A small sound classifier, trained from scratch: arch crnn.
Rows from block 2 of a small sound classifier, named by matrix and row number. Each number is 128 + 32 x the weight over its row's rms, rounded and kept within 0 to 255. All counts start at 0. Numbers have three digits each.
After each channel's rows are labels from the 100 clips, of 14848, where the channel reaches its highest value: "strongest on" is what is common among them; "loudest band" is the band of the loudest frequency at the time of the peak. Only what is clearly more common there than usual is listed. The data: chords played on synthesised instruments.
# conv: width-3 conv, stride 2 (model.blocks.2.conv.weight, 208x144x3, each kernel summed), inputs 0-71

conv.35:130129099115135152149121138136123102098119141112137140052127143112149117142130141103133146094098128109119149102136076131139132101151151129080124137225157164189133190120146130167091077136126151176150130137127118095124
strongest on: the note D; root: D; clipping; text has "clipped"
loudest band: 500 to 1000 Hz

conv.88:107127082142159107106151096187128143164151098179091120097063116113122133155190173173068114167167129176148121140149135158122114113103151118120155144117108112115089085102189066155152161123077105155032070138087102164141
strongest on: the note G#; clipping; text has "clipped"; root: G#
loudest band: 250 to 500 Hz

conv.106:122143122115117142097188040118106118094134087126166102139110133137212151099130145103029093090140133109156117175125148152143146129145105117163153110097131109079085143146121102162177120167133127117140149161157143146135
strongest on: the note C; root: C; clipping; text has "clipped"
loudest band: 250 to 500 Hz

conv.138:123111101166116142085132157165122070145097123161110128063145107117129117143137090173089067155229137182123125151115088153143128118136163094151206132087081155120102098127093158156130104115170070151081143114128160083126
strongest on: the note G#; root: C#; clipping; text has "clipped"
loudest band: 250 to 500 Hz

conv.132:067085139107183093150148119141124086135130089113153144181157126112158109190055178159069121168099099135106141203134086064132153124081133169125148095125118151170087135166134076148161156102180150129082078121169122104092
strongest on: the note B; clipping; text has "clipped"; root: B
loudest band: 250 to 500 Hz

conv.187:110140090069154156111162139126149103095084152102137146115159162139171121060144131149102202149158127142082094137174146151127180168165113137132059107113152108141118216164165089139086138195153152115136151174144125084111
strongest on: the note C#; root: C#; clipping; text has "clipped"
loudest band: 250 to 500 Hz

conv.81:114158105125104176122129101135123117143142115065095157163145104104111063116025141100119099138091145131110122113111148111060122084153183136170142129114146166140101107188145104078146161192115105098087114106137166130096
strongest on: the note A; clipping; text has "clipped"; root: A
loudest band: 250 to 500 Hz

conv.51:113116132115129107139079109068113097194157114097124170157144112155138128142103098066181139178126156165100134173100127126134103071160155150171133164069041128136146160157162111108114136160118153119177122138078109131114
strongest on: clipping; text has "clipped"; root: A#
loudest band: 250 to 500 Hz

conv.9:089113131152086159038160166149156121125093136156107120123111107142087140114132138137167109087154159167178116157139136101122098121161115079158169137156113164091125123125166140146107118137075097066148111107074136096077
strongest on: the note A#; clipping; text has "clipped"; root: D#
loudest band: 250 to 500 Hz

conv.56:109139186131115110124137119134141119193140104118096148148181144116100110127116169111164067101102109144122141126141136106152140151138096129097142105079120120123141080128066055136113156143137064216122135153161128184122
strongest on: the note C#; root: C#; clipping; text has "clipped"
loudest band: 500 to 1000 Hz

conv.201:119161133087147124117191084151125076118100114138151133175146093121107102131096136115148113151115095134108135128121153071118071170092125174122110180135148195111148053036109124104137128106130146139105141128174145145135
strongest on: the note D; root: D; clipping; text has "clipped"
loudest band: 500 to 1000 Hz

conv.38:120108117149202136148116129157132109131175138149134067130117111107121133069182100131105132145041181144087097102098070109104156132065128164137115123127194107134086104181122118155116153132119119131111172093123146205137
strongest on: the note F#; root: F#
loudest band: 250 to 500 Hz

conv.135:109094109118162102178145066100122138149127144134062151152148159160099119104126096116096075119129067158158120098140127086149105089145092094196116145060125152089101096114101140084124117098161125099143098175172155133150
strongest on: the note A#; clipping; text has "clipped"; root: A#
loudest band: 250 to 500 Hz

conv.161:127130112141157073163071151127146123107120138111141123158095106165059135112113078187112126142162069116115147099151117098058081122092190065087141141063060126191112116097154123141093198108121131094077120109115173155119
strongest on: the note A#; the note F; root: A#; clipping
loudest band: 250 to 500 Hz

conv.41:067175091118153133144145058175110119138133157123137117152085128154083087190174134152118108102138176110105124112110132107171144144086162166148162135117156157152087110171174108113105177134122132100138150108077144132092
strongest on: the note B; clipping; text has "clipped"; root: B
loudest band: 250 to 500 Hz

conv.176:135138135121119144127103118123148129145069151100108132114154155127115085066106081161129101116120143129121218093113112118146107067125138086143089134117129116104103084149130112122133149152092127151173051131180109145156
strongest on: the note C; the note G; root: C
loudest band: 500 to 1000 Hz

conv.172:135109132121128079118145141146100152129130110168142146125152141130150118072102109076072133125143075135122146126081198119143164076150058065136103129163141149132098136143137111112155143180145154162195074214124166168081
strongest on: the note A#; clipping; text has "clipped"; root: A#
loudest band: 250 to 500 Hz

conv.45:120145121132129194099143087142120158099102171122122074159141129106165078093164094127115149031146102103107123147164100123140086139153115164148111138142099125094112154137144142137172144117115089163136117070126078114082
strongest on: the note D#; root: D#
loudest band: 500 to 1000 Hz

conv.153:077116157102114133136155050137124067145130152099164150096079084154119094130154099192146133126138249092124152122138128133130144201089152159116153045179101202111096120137178149126114151094096140092122135122141147146132
strongest on: the note B; the note F#; root: B; clipping
loudest band: 250 to 500 Hz

conv.12:109151142141104063091068145147149148114175110119141116090142113142139060160099105132162137114075123175126138094156187136091114135090148104095151144146190095130057106123099055090085139119147087191128135111084181112101
strongest on: the note G; root: G
loudest band: 500 to 1000 Hz

conv.178:123176089114141108076121120098138158161088135103130130137146117130108117125178129148105118156075075135177083112133214140056151137140087085152130114138107173092090131175166137056127159198125095114097123106165125130069
strongest on: the note G; clipping; text has "clipped"; root: G
loudest band: 500 to 1000 Hz

conv.16:170082088164178096136087118177130091128189121125097073166145129102121123116118143124109121151086064107090087098133102111127152191105149153177106153137105121164071102122121137096120182175078140124110079096129100197137
strongest on: the note F; clipping; text has "clipped"
loudest band: 250 to 500 Hz